{"dataset": "rendered landscapes of hills, water and sky", "horizontal_flip": true, "inner_norm": false, "moe_every": 2, "expert_mlp_ratio": 1, "experts_per_token": 1, "orthogonalizer": "newton_schulz_5", "lr_schedule": "wsd"}
Rows from block 3 of a small rotation predictor, named by matrix and row number. Rows with one number within an expert belong to one neuron, the router's apart. Each number is 500 + 50 x the weight over its row's rms, rounded and kept within 0 to 999. All counts start at 0. Numbers have three digits each.
After each expert's rows are labels from the 100 images, of 14976, where the router gives the expert most weight on average: "strongest on" is what is common among them. Only what is clearly more common there than usual is listed. The data: rendered landscapes of hills, water and sky. In brackets: how many of the 100, against the usual share in percent.
# router: router (model.blocks.3.mlp.router.weight, 16x256, trained with AdamW), inputs 0-63
# up: expert up (model.blocks.3.mlp.up, 16x256x256), inputs 0-63
# down: expert down (model.blocks.3.mlp.down, 16x256x256, transposed), outputs 0-63

# expert 15
router.15:400501536433522519481426520446470509513506478642497490509464451552499533434523505435526471510530502491494519393474438554451543516422483418487429530504394514490553494409580476465457444482523463
up.0:471472321463490463495479467517498517498509496555537427505516489514493456525507517527483496510594625526499475462412513430509496507507491504487505514511566518322582453495492532504566542481485507
down.0:477533488465500536450506512540520503592489447328503506519404585557369520460445454475560485597543492617456417507512511547543525430493505554478495469482455562482472499499501464503555503508452601
up.1:511442334520497479505501486531528499634497505534516500498442498454499522592499516484493435525532479587500451495451430469502499516510497502561474534494570519282464493431510520641595470523486544
down.1:493483482492422527484515533531517476602498439545509503502353524492415502479404522480515438548506504613432352446485508532523540362513587546530480501486446510433537535460495542453594497525502593
up.2:401414480501514374495473461456476464383541499536566486505516487488503512544506544469492472507501456438497501486452469454486421490505489412562459426500442533460551514545416497556470290491512479
down.2:517517467539535528522548494482527402470491522345474525474493439503769560483390477468535466546427558492475606541523446495492487476508488552532459555495504482438496478462493512485505505539464502
up.3:559553579547485607475505518541534491624493489446496507511526507443516511483499536509495455546461511502498508481489531543514482497513502452572498523503437558507447518452502533571457491542500537
down.3:499505475519455507455522503477445525482510584837516420474460485453412510469551561471577556404535496488479544553495524459444498512476501466469506464523539522583528519591490493441488583487443408
up.5:458577594515510616438515540492472474492484495527536479496526500424500541432493579485506490518443394462504539524470546468501616499479500454415456431505623499345427453506470515409491485503504501
down.5:492507434502563576472526516497440412531489558598518498527471401452708448442463482507548457536488432495624466543524491543489521499492551450495513451456611534454484444517494533454502531533522558
up.6:514554522557533615527520547538510525446536499479511501503501521470489501538498495426501525507407392460485513492370521418516492508456501380577458567502381578453545720523455500408489581494511518
down.6:529424517493586451521492531495471435487461585597521488514527537443482426426521459504504491489439439463609522479553485516493495556466503569430500518485609488406524451423536487389445516500444493
up.7:514462474544528528566504503525508491515546480393521499487474482476489574548491392473495503467484366507467497580515481512526545500517580431602483542468460484488429578508465459614431419540497497
down.7:498464501453494549456520508539499465502448529489499475493385498425517466529428636495458430537535569657523482481474484441484503476466470600555468517491626535423507481446520534524518525536497525
up.8:480380353471508426421490483453453464540493493541496495496528495522522473387512504403489507488532558501516519477541641475473497513465503498426502485524371555423550424485492480507451538483493472
down.8:497588427517514500512511501497496516513509660506486549464470545495443508543502463598487512436536588506580537477516572504508493527518386379498503476479520456550475508597476481506529519480479473
up.9:553334536433534384449508482455476481551542512546535520497495496519510501434517591434532506510472422490481516505555367589500468495482504424467473435511470517524546450491464471514475296486524537
down.9:476629471517472510509485496487473460452490524575492495481531463589730583530496430477441475495553572400498548416482507432473445524516461371555485472534439454440523462545498497546491563485540459
up.11:569460468458479349481508475484513525421521496520566516507539486586528514449492353557514508517521524397490519479437387543483379493509497438459478469489530471456496475499497519585435326497500475
down.11:446565490520444574488529492482522428519489560535492482491450469578682573526399500429522473571524568499432527492483535459501499495503465489551474464535418517481523514492494541513530539505490505
up.12:460559422559454535465505512534494481538522508499456517499487490528514543649500767458499461513531507515494505491535343527488549492524515456574494501494321544559499504491563508593517481512517500
down.12:462474423493419476467516499500496412474545487715483456462565418479730513427512496453509551448494456441480564498508499499501479497491559494510514474537392499622506540514489481463449482508534503
strongest on: night (85 vs 24.8); purple alien crags (35 vs 14.4); sun or moon in view (27 vs 8.6)

# expert 14
router.14:450566589496518463553486516460471522442476468612453516502480469526540545362537476485529472524488506519488531418488431549443532597436439477532465562545488428463528485443593486411485444499484387
up.0:542507420529519492639493464468511533513500504526509524529539530376479506489506510600468493519493487489490476458490480476506524510490487445523485493491369519563395500583449471429520551476492482
down.0:562522460525517479503522504497517482512430521245461567483541502488496447543499507462460493473448543526540475563529546507498495452544507502504481492523468469517477478570460531554507439507495532
up.4:522494328547494529526524454493458538464471487497481455501475490415508487513495673474519500472469624543508503505552445412479559511488500400514500483499548526510515507523482485418574534494501459
down.4:505456561453494373499431522460522507473550544556542569529539471615647511417584288539468508467528449401505500473495586596506442527540488459406488509526427422470525454469493488539455440506485496
up.6:524541428497520456546491483454468508543482466526517521501467533416503514399500523568482496505480513465511497476496507432495498504477464534487478497493383454637504501555475465443581489484504493
down.6:539486382546553419555526473478506426502478548401506577465570478475527516490497434485456526450419524502550429548483556556482494465537463457514481470499488519483470472552462527565511432478447536
up.7:533581510519537412596458488418451488479449496520545555509510511459506489382490512527441500513525531401540521465541518488515557499443474470446492470523371487605542470575496468388498440464491493
down.7:506486439537472482520512529442501514554528557311514523480474450513497496548486538440516475478476526556446456508473513509483500459545530482541467507503473483560511488552492531505587467518502520
up.8:490458453441509406510452413465519557485487485511537491521487523566473605455525376483489516503613570580491453475533513541515452504511484439471525547498465548518531464532485467593547500454507506
down.8:483546557534474647491552573549477472502503454618464459428485463444533450548426556493515497482430466484482555478489536391481530532483521470525487472475563470491520563505479581376473523531533505
up.9:433485626455498498445478527500494510457533508513518459499472491595507424511501543490510532493545398491487539483537474494494528506486488502420497489511517499520576601409539483450494601488505458
down.9:536550505473504465497527471487490559488543364722515515532470503498475659386555447497556520485452528502482343453462437458477456502511520416513500486510479429467490428540496536526531524502487497
up.12:510607559528486558494470558532513548518528498479469478495514502490500458514498302569524496467487378429486542460452609483509558505490515526517512534482429371484522694417547497449409535507520481
down.12:560466461491564524561574430478541497393436493684501542502537530505503509536499489471517508542450555514525536650528428586481447496512454517537509453495558548504413391618442452599498467478469475
up.15:490516400480486487549525457487466509537496480479510552505438532491470555552488488499484456497488502582510441493536388496510535490504501339479469500479381492473482508621446492578666503478499521
down.15:540395468510588444493450528432469506540499607389550423482641488434519399457509570510489502488536499430553571507485497511486491552476419551444511515516615555529526446444542524476443503504477495
up.17:514519560567520535479538539540472456431494478485466528496513489459502511503501452542476497486399580468510494560456623444496514514488507453551500499515473461344515388558468537413487519513478497
down.17:481517456497440502525441450397554570526546599415541465487495535573499598506503574456483496562578467504463515420590373622511523483498469518468503482493518534578480527450550414552471479494492469
up.18:556532435511498406560464474428478526513480485548508505497500526407489487393502543591488500502497530444496479435465525450498501503486472462452492466512367479675495492608455470441544514460501483
down.18:533502407537533470547541491489508442497495517331482603452536502467530488538494430474458498467415507532550454532523537551498483441537489482542463486513509471465458508556466504552535419512458532
up.19:388410581457427553518494505525440499538554613574405480445489625548427463526507605482480545516475541516448461431525485486489529471497481613458512410521496587618534424464459584428524553512478502
down.19:436549458528522557439506550479467552539580484495476575416567607543430490513433494489485557579464371450410444499527528491528541430409465407522441500547525533480522570499475563469477464499580624
strongest on: clouds (94 vs 61.5); overcast (79 vs 24.5); snowy peaks (41 vs 14.1)

# expert 2
router.2:417534626519519569571472497454495528426499467588466494505492452559540590396534539416531478492450547511495531419533391549448595560449458489551436561520448435485563504475591477455486490481504423
up.11:356523538506505470457501467471496493529473527535500507468513527494517485519508604449510477548588478443503527454499427485452501511515451542452466356536472610452510465453460463468469306520524530
down.11:549447552468538528506465502502473580502510462652515446520543581458401542376562490544510573419534473513530469483472586565550497517431501469552555516555572513616464402544557518492530571475443504
up.12:389585601557473414558553516462474432392499519488517549466462480544533472346538586615452467478490499407525471409501517503500438498512480566574468490505389506551532492511475472413426451512509463
down.12:537563332443504498448464532489459623501564446713523476482514486484449485528544330504640528459510454540589547535511527472437478536489512412456521503458554416512532504469524468546464487487483456
up.13:516549651417509391396485485449478528576471508564470524501483522567483418384509634468503534491545562499512482422583489491485465521510485595356499448515442497454655406454545479433551524484499491
down.13:530490474489546533483468514470430564414497443706460454458625538467442497467548383481553570517507546443446540419526528449475470538428443431545511499504431471545480556524496422435443513483444477
up.14:553470565474488572394466515472488541402481515425510462484549454496519527596479558430478473524483429484494524468620527556483488500558497622370524469467462473293487529506482483586473480559512456
down.14:538413423518615417521486471431493560605450537506516536499623561452460478340573584512532531458462565470510467453484477589528469529422434422495511511543559544611556437460547507480523509444451536
up.15:547335496530534593507452457480532521480503562458492450479502478549492520582512602554464520518485422423488525479633456530468530500514460542446537488520568525526430508472538477543466546530499437
down.15:554392411546484428477473519461476545497477435537502485445560466523534546416578446491474517440503498480552354496539482515508501551466454491470484547547617481566553404465525487514468521513446456
up.16:553426429573490480645492455504463504383518503526518536501504488550505443530495541504492514494486538490498491520564407579499545499499496522482486523500532497519546602561535491482490515474506455
down.16:420359376456511372500505472502538440414522426475515497506496501554352488508572440474451468460577496571508505508475513451482538526532487533501488490460562513503475532490500442558556469483533498
up.17:470488582500458449586478487494498450451499512510426491495493495558510528548497522505473477487492590419516512472430530397496468490533495557520520503503541434510562445494443519420468542527485471
down.17:465561499507499467526405493440437489465519412508505530549537434503688625446514440388531503469474427454448552505516361501500487527508562356513491545531502481471491527457529496504455458483601485
up.18:498619592510487490556516601538504464500523494521554536497527479528505532488497539423492510492435454396495510553422545577514532497503505407499463529496494498501572422518470526477420522486478501
down.18:530558581529471492524521522526487463508503486488515592516525466437696547483460579463548493482371482408409567508441379555504495568477508384494468564510507506528488506512531621515481508511572486
up.19:454693487530488385602503581473503506439522504507496505507502495536495425465513469646494531446505496439503512467406537451479413502520497509582527514499382389590543536497501475376448429491504449
down.19:482600319487517427487540503484533499485482458577517520488482476490484489527519368513597493385489490532583505411459555489483504503523566460545516500486487452450517561392529445515451493498545473
up.20:528478472514510423566511588493543415526470510493411554489529497524489512400504421521479507504422402479505461472420474492506467492519499546565500543500469453467630489532470530478575525508487533
down.20:475483554473573513471457502527464588546455412544417493508525621468339383622518523447592480550459510576529484491427548512501525456461496396495537509493466508485582541491534474506597435486538577
up.22:590468724498497644556476424500513468551463508548448496520529508536478442455505557468447484499446583459513484500459515485500471473519528562468569536513464467572552550499498515492412705550472477
down.22:469529400513416383490453560503508513529558542596509527505476360506686566538499475495552481433481483432437487480465487522483434487566539356520473513557482475465516475501517559544483480509544514
strongest on: purple alien crags (55 vs 14.4); sunset (54 vs 25.3); snowy peaks (34 vs 14.1)

# expert 11
router.11:490547464515524517607486478434514567466475481587430531508443417473538554421528436546557498513467537553501536446472443577447497549522461535585489533500469369575446516559607458548568433505494456
up.0:423508513564487516528478475525498496535496502548473480492492505474495431589505470529504450479526567465506478525463568485509499506549511535594502523482488447522492442433522510598482472496503495
down.0:473466489536469495533516510501511529408558566676451556503580488546571538494552546473505585483476442381433552523487443488478519524494443417518490454476538517547512561587489490399433466489467488
up.1:475470523485487517535497520523499437628465489598545515465414500416512443546496413567453436484463450548497466501506551486495500491511474597474480500521508509529443511487478448587631516511493479
down.1:474504363522487523462470509460498530526520571605473460497609493516591546572458589380540505573530518477445523362516570507528539506513524403506535506483434567437544470491529560505433520495507530
up.2:505508429448490524503468504538474502543501488455530484520402506464479451559491497518478443481531538608491436511432511462500505516524527502583496569483332402546460512531472495568554618520527501
down.2:549437438475574414477484523449491513500531640663492528473590519462573449511438440497481549586491470519587546552491520534521481460455426455466501441492542545490518514467451490521494429489449518
up.3:512579445506538517441502494459473504444534446350514462467623430525512529648484540451570517504517534518486553487382471512485504565467486424479464459463365594541495672515499546454476512532478504
down.3:494520534453505487577523492451498480484501498383558600505479540531590378399481433598434517591550469501608497515498447566513425439470409528487522525553568565589486463540467439494537432496480566
up.4:429480406455492518488497475541477487571503501562519486491423516490499446610495514466510455512509471606493431538530454494490521506540499446535491587512446478430482504400502508569557572523493540
down.4:504520472493466515467522530491510515508531577764488555507456558556564517512433448468505492595551457532510484540510511597538500412480512462508485497482430546391509465477473506478541486504505517
up.5:425526394483458548475474504552502509546508485528540452496436516441498497635491517481520438503526446611466470482464511477499519508530525471574473598485370466481471598431518500614573589521505519
down.5:495517457470558465483491503472519497490513683772522524523525497514578488497450521500458517568560460505609498562491521592498520446496444525502514424487548561405480491472451474503452477511488483
up.6:430494406467479529458464500530488507543505487554516465498435504465507489652490514432529449511533463611486476514487477520500527517536508451556482590501406476460471554401512496615545545530511514
down.6:509548473465508493490498508495508499490547672764520533498447538530537461538445485522458489583589457503560465560520511604526487409501496518514497462454480548363484483475456478499485482504507510
up.7:539502512489533431522497527499504487569512519503510503500501511364500398575506417572474477498477444524537494560506532518508476501515496549444492454493651509436401414501434495567536465489478522
down.7:490438502480414493435522483548467513461577346608473494508516507556604520437559488442585538508493502445454557441464518413491458534453592380502536477543383538493553466454535602461493550498460477
up.8:469433432514490507577450404508474507418499512488489454490495506360513439518491622562473504500544488476518520513480473458500522492492474564540479515478549542686425619564466493487506557502497473
down.8:485614549474547417432504544440513502556494504525529489528548511605465461491557477457643492445525488448461505444495526491462485586507522480432511487518378445447588422444541483499466474494570504
up.9:577561595552526445512562537474495441553479486414466580500581477577473452500515453498443545460391553552545455547448490441485488510457485501495531489546479485547575518484510505438564493450453506
down.9:459466432511510550516506497534539497446503499613408564484608520450626552592448445428501509629527490549567577552453468607521490449487506469546487476477512509500424453575469547561534467467431574
up.10:464506408464488518474493493529488472592507497549529485498429513470493449616499509460496446510518456619500427540527451503493511516534498474540494590513435467434495517391500508595555572520492521
down.10:519515444492477531471520523507504494482549582744477547505488539511601526530415474462516499622552454523547495561504484572536490415474505468529482486470485573384477468511455513510524500512479510
strongest on: night (98 vs 24.8); snowy peaks (51 vs 14.1); purple alien crags (49 vs 14.4)

# expert 0
router.0:471561578485516505529493514445491505456468489635455542504463436555520564354524483455539489514476494516486543429498414588449520594454455483533474573534483457430525432436609479473490452523498390
up.14:451439525520519405463472545450525400460475513503573472501527475549509417482508398442482520473545412420512530523550621483485476507513483630429512489503520549503583507356511484460366435488498436
down.14:529523480509452505495534492470445565555484440523478552508436509517351599485514519493527488468473581547478321455486456443489505462526551435543486472530450454498531413564488543498604551515493500
up.15:507466463434514463603488443446470520417500498548525517501504523454511470537488471561489509518559586504498510425482504436500518502467473369441473465506394553436444496609471484452578511453492497
down.15:531508442521544478485517525480514483518438500333508494464534492515467427482516529527480495471505491534535513497506532547482493513524477586520478533518526473526502455517524504508515469507518504
up.16:493436561490515417437468500487518461493494506517539454497523489542513450483513395461508497482580453443514539505504547505491497508507488654401498507506563522417549428326540495506434496485482453
down.16:492494477478435504497527487430484527478542378612482535487490459525423604440560523497522546476507547511453347507497458476481487463506565433544490457528450475532526448629470515508515529510517482
up.17:472476569517532469545484451465506442606467497557486548504521527435509464511496508495482480523550550524528513482470495453506510514480470533521438522499541587491409379451503497534537480493484528
down.17:502465480484525531480505526459466567476505520554484437492519565485283479453555552523500577479484554488519496485497535480481510504439524493530515486544434502574548462551472479353515576481507448
up.18:525488360443504465528493425441457560454482494548505495499497513525519571445491510525503497507558649506505487393586404473491477499485481305387509467525397501449486378609488475466589532455498506
down.18:513518521515540502464490539505500475503469523443519486468547513455481356513512562526469508492551375524537582508493549541497528541497467598495500581447538502539505552460559494486482452500545504
up.19:499468752508523421510485476491520495510497513526533534501522510539503450476508398497479492507550377452517510493524456580501470502499491548487488510502564531417474392359505497574402374491492509
down.19:496541481501488577484520496497478531476499402713490434485484550405391580437525578469562553497481527513475488476438501415480500518453507430590532471522495530543511523613490528465538620486503457
up.20:494450581460532402557499510452464428373499512523611507512528493465502372566485542520487542502518475448521564548467597439495518506491497449396479493493502578496521504481487491406482484473486470
down.20:494578446521466506493541507480542542572465458292462548471436496572502576493484449517517447496507552555462386462489479534508469441532536541611463467557422427517481442571523530550549471523556538
up.21:563582360462506438528538507453475551492477491530511541510476506489503626358501529541509504492487555559494465455538414490493501500484490360457493455514443461366527412615436485436627470473500504
down.21:509476516521504460488467517493485449484488549485517455474607452471658381538507502512475493451506426417497640454487568499500493557508499535483522559482456490570509584457573510514430477503550478
up.22:530540396444487480509528504451518545469496503563478531492484503508485583557496459548511513520489505565491458460513510472509538522507518401395500463489467426358501465566455515486654509466480509
down.22:523467464524496437499539484493480419512484426309533480474574461516599414447528503501492481489564501462487557491514467492507452518496462584560507565506506550610476515508582491547445455497541483
up.23:519579619397462597421471492509473605510524504436575495558481508513519558504498486467527495520516423489472471477472536503527533542474518406483483499463499462619577555430562553446488523496550529
down.23:553501517548474503530558454499523368505472503543469532454512409502691444484432535569470463561484583445513497574555491537519437451546475546553508453549499551452439463566418506530511479528456548
up.24:423481584516503531494484396496483503493488525508446499505515520458505483494527656483489501511562530488533494467532469482504518497495488488544479503518498581612403457467486499487476533508484484
down.24:502537496476580604480478528519487561536517534587524420502454648466264479462480444541522524572555494550526496540502551537529515497433442490509507513470581530461503538470468442433522503462504535
strongest on: noon (65 vs 25.3); high relief (63 vs 38); dark volcanic rock (51 vs 14)

# expert 1
router.1:477523521494536525507461595448481424487456463669429451511466439444533502429538494465537472520463458600486549492469450535430525557459431477527426552521476486491533550509614461428511473517497444
up.0:524314436499519409464483500456504419621477514507536542516491490561489409546522639394495508491536461550514492547535388438473585518497476541429474523513548573408675393416472490491511480489472497
down.0:484539517499424543496451492543542588480532452636467452477421544414357558513515461505522511433467452526411511473478521512534514505498584438542525535545462415506420562544520518595544563504519484
up.1:492449367492572404493553547415496448486440515501452471458469497558486631441505561415495567486515558547520506573476479379470518490472463609490453475584570462504587482515480470459542463512461475
down.1:476514637444534409512411469512519543453528469665533506552585501526516428464616480470503543445546414424536590494469486574504528586482462474440536534454487511486551498412540508538389521470544433
up.2:577544431464507494488516445494533404515451455528499530493465513553468436467479318562509485502544691588499500537498621526479449467487485578442475519533454481497382490513473484529520460493483532
down.2:506478517527509515516554493460365516402503576572474492501544459479555436529497586441518560538449582436539503563516481507464510499441486363523506440543499581552525488596462512365407531479512407
up.3:538560498511491601453506530518534515654485506516496465497490510491497428485503414607497481537563491528492513474518647522506451511482494537489518493503510570462421490475502503568556515504495543
down.3:469382519525482443571501491495460478477518427521523548552495402473557533467513550495511515392428565474523484520440450484478559537531533409471508521489538491569517473498490524500510518496495456
up.5:445431449483531345522508501388505401442480517544513505486452490565504603341503371477488541478537506504531499547480485460469492492493472595424430485531505450474578453484473494460505429513485477
down.5:510505512486529384533430455461437589409501519510503482542536450504464471498616561437532583397504481467535463496523452508468517567473503457447526517511513466487537472483540459521444547458519404
up.6:529388438513509433562481427460523440548524514521525489503517494446512609593510478406505508489509447517492519569543421473496545510527499495507487533505598523519476458475496494597501480497485465
down.6:435614554469454534467472516546464507560484486591461489549374529535477481487477577472575471558574502568480502392493472471498508443460523502473508539521421519361561485435550496449575549489507551
up.7:498468474522542492425536567420510429513450517466474477491493482539492705449504464387494498486457489495491516565512591411475496511502479563490452480540642474474568436579482477473514473526466465
down.7:523501524461465442558434478517507546502474491610470606579555514540603359499511490510508543511605494471552561444513375638519493512467523523490546594479466540530521488410563488503451471470525492
up.8:465461201483499466490513536487513439556516512543513481491462502497502506551487415487512503495510377538490517576530486495493516489511496470518459483495495500628490575507446475485495373489500505
down.8:461455646472517519528451481506486475502483413643484533552509504527613515425524548475462479540529604478476549396459467520526513518460500517516508536531498513389508436464567539491516509488575525
up.9:535451362540523387451555493424496389492439484485460525490529475570504542455474613427434503480465577564530438547522466425464478489474481611504473447531505509458586421502482504475506516499446450
down.9:508525612413523479535397481484456643435490545616507510496553585475397465528561489490539593486505399496520581517463493546561528516464468464467562516495491471555501541520525449547394538475567472
up.10:499463545532525589552508534468507450434471483553518506499490493453492684438508441477493502499431416541488508549505387521493577496505492477565461483518659505499409505603528475526546401476505477
down.10:447503527452465477456463497510464490564566598593483496509503505579675409539478492474524499561581493438516554430517488479496457506480528490432494496478361505450563473392496502447442513512530527
up.11:389378283530538400414530529412544459607469520485484491489539484513535614516487499406521563473484428487473558505532562453507540522538544535424527502529504523489504454426443525590560457520429524
down.11:596489581451479496547437483601454547526457396428480523552397496507396380486534569533493470497550569571549416486480402496493527476432505510554545617491500519513561561502554543475584474437514536
strongest on: overcast (59 vs 24.5); dark volcanic rock (36 vs 14)

# expert 12
router.12:408540578519524507544512537443478476510482467683424546508467467511549573420537441444526418531400465528496530441488478570446558553469439452496378593518482421475458432439577448484538469514505434
up.11:491492320497482542527508522519514458737488521559478487488424507432513489616481510470522433519463478626482513481544498492501532508533501468425482537504511481478496415444516488584692514524487564
down.11:478504406538422571496556487560573507628483419561467486501353517458375570531460430511565415496480514640452407492498457472518506412540579528554488503493512473514465500516468541561635491508455602
up.12:487467497513490477490491521503493477532506507509462510498514499502503525483502608413508498501440530464504498491480485498499492493512504421480484536510483480575576377492556515476507510523484489
down.12:542559476461500560469543469549510515573506461705511455508373459475457528444510451509618489491517490629523540546507458529500475501495556535521495487433594499485452500530482465528576533483496520
up.13:525479634471493331490465529432473442494457527584519503505481506571507428486498456455461515493569488480531478525582547465485487499489475641412535517500510463470607437406503478431463465482485472
down.13:489547438485503509541467465467530601417593419532484516506528454483576570524515454570640530471511442477445554442433472568514508494504561461579515447444513456550447533541566456576486421520578445
up.14:470490540472493497548496463477451563448497504623516534504513509412513517392505414613469526516477408474527491473552495559506533502482485396454495472517518491516392401521462485482489459454495493
down.14:480473489496492493491454497501461553419476479585504421508605527560545511532539477417487552540601523448515656450476523429456536597438431464464512473511464534453514484481570499507468481465512462
up.15:570494568460522400454464579477507508477479511537527530520490476524486422349508511540456521460557466533541494541491497533486541489481469556450538517474606481381611388402542494435422442491461459
down.15:523558459518491493574499465437528548380559477489508500505561439505645629507503436479608545441463483408443569497481417531499470536528526444550528477520472466542440479532494499542435475525539439
up.16:568513581456512491448497504514493524494519504470505499495478504466493479724500495450517496502462475557502514518534531479496497508487503424382480517510578494379516511439494502538543621512491490
down.16:478570489509421594513483521546571494647520506539485497482458520507533573511428532483529462599563435543405421515467433524549485411553517547610507499441439518538508507539510507596505496505479608
up.17:416430436435461475519447447475456578386511490606522469496494514460517448532481472571510510517556515464486499423464500478496526496500481393446498452503370506506448522583490490493535440444509476
down.17:532439445499557450494490511450480458501476539391505485455537519502473420486514504518476512471522493511566513501527544501475506524484451547476519503511519485501499445548532494495494490497526504
up.20:486500493571509520500475452454492477495481491484464465489517480591476635414527401468488493485513685421494510418523576445507439491511494483474480520515396470432539380540521511455477608514465492
down.20:482492597470531489481507493557493497476469540568532516484454578410280447549534596512552562499457429553546508571494525533504506513480491552466512471435531543581496545503490456526474531492498517
up.21:400481409459515523509463449475506586481526482620535446491471518475510653386491417564527504519552435462479504429550448580510563492487493389435489451495468476508421510509518475525467419461505509
down.21:524499524505437455499496493512437434435477483477509482507544480484622362538510594485397505467536512481576539477520514415446486511477492509493549537507449512524537483547521521495459558497538479
up.22:503491560515489539472489550500461472641479520489481491486455485375499485481481633498502486520417428521474536485507525482501503507488502443365477501503576512503564429466488499476654617515509527
down.22:519491401539418503497498495523535590620524421679494459516510500551512642489498411469569475502520522520439408411476471456481528463551543450522481471486399507522534473467505514530541489510425549
up.23:537514409454521467492509483483493598414479496460543485503479520468498582593509408453507506489523434552500474477539523468480560513480503267400510532494519487433466485491531487559555564462491491
down.23:492497536509486564552469494543538409544498547485491535461573514491624445491424561540461474579514491475482514539482422582519465490531452616595514452441483529617491582547519506558438462517563545
strongest on: noon (53 vs 25.3); snowy peaks (41 vs 14.1)

# expert 7
router.7:441540562500536493535487534460464473511469478686432540510475446511535536407550477473534457523459465532504534423486444546426534554451447444513426597521454442471511444406596465454495426517488416
up.12:506486549528496514523505480518523440519486501494482516499498489495494654445502509444492483507477578511515483502550385537502469503524509600540500524506542507444474364489503518597446503546498504
down.12:441533522480491512456488518500465555490510469600507418488458562444251433522589543499521512461574418501477537445525532456472497544475483467483515518497425514552526577482515444470554472458571472
up.13:559526592536520530530515513476517534610499506520516520498476515561473502405511296613480518514578383512522445531558455556503539500469494535518473509517523544559480493451498476372524439469488525
down.13:470486566446485571486465486513429528422540464592512470504624448462783571496532580433483535542459517373530580459466482426504500548454510417529488480523522526562455471526479551526439575520519450
up.14:470479806527482440509488484507467515419517517498495550509529495504494443475510670452480521501446496390524491491441517507507510492497509417527503509492444501544560465413522533461384578512491486
down.14:504558479477566579501511514522515537496506503575510449469479554463331515479497388570568502555524475533495533532528487620515460527508432512518509395476557522489413548529477448500540440473523540
up.15:430451331496444539426489568534514465665542506507522439486444509548536390573477595436482480513573448532440507454446509458496492466543525491504495539539462499548590541435537529553604554479512521
down.15:579532458526556592516570457509429489519433464517530507463515498432441545475453409565530487536343518535453442544493459477505456506489474505487529457498570500522431544599453504553512539518471545
up.17:561526640483526512539472489483503560590506504517524528505506504545481474430518344602471526508591300472507455508537475560510547496460494551540512500499560534638553488432544483384511433471478517
down.17:499505544491527537526507475517459502415502429649513477498636462464774555485502529459514517561455548385528604500475457484489466549473494440536493498535525531528433484558466511507427547507509452
up.19:552455497506486505414479455526486533617493500497515515512516498485483430541496569463473453504536457478512473439420590493504575499477519459437497491470465536327487453400504573546510555471487530
down.19:549515446516505539548578494472484468452429504510500520484469459473551559441458381600532548479395558508506513588507490556490461516516512525557513431531512460620454583604421397448496491530533465
up.20:545519470473488636401493514533536505703479521450459481497475527457499514562471456495491429520503437519493522455560553525513529494504507454452487495512594529299427465434502528621589542531489559
down.20:496451406571428414530564491474477485470534476577503523502462418477472511498525498528542516366458533532477459511481473439460492505544536499550511506483427464626525560529490489437529499506541447
up.21:461487603515464567500495446533517520465507505483446528516534500558498525528481477364493486481487554411506516415448571464504577486497535405557506558489323446443533544435574533485462647522506501
down.21:555509472461562470496517527496489435507452538597527475452474465427355411465545492550514515461487483548575516623530532577464442519526437583467517404497620524514473501560441455492519449482506491
up.22:436535607509463458585507476505468485470525494576555543499474506553504356514494509583492488512515464456493494480458443481499519500499499343543487527495358504524479578514479495455441457466513509
down.22:494528457453502620507491482483506497596486532536474427464429516458570546532395521489542474610541536577499513471525483494508517458455465489455515463539559530444444454548543508519567543523448548
up.23:489468316514475481490504459514475450666517505498504495501458506456510385577493626474515460493469491594492508485493531448493511515518513460455514554499470518557574512461557507610632533512507522
down.23:486529447514503587496549513527564523572452446502478500476493606500338585458463374582557486591420506552408451464458546532551500446509475502520502438532465459507461538546484511538564495511456580
up.24:490405445385491596492469422535551507496464497458452506508536516465504402566481447494487465523566586526496527409435551475512583494488514588508488497508442561384502519461515531530578611496464523
down.24:558480440524523423522543496432469450444483526425523492475507500459368447503548545510481560398495488490557505582542518497453465526515477502525536519529524486593503487569483423483456462485532446
strongest on: night (50 vs 24.8); snowy peaks (35 vs 14.1)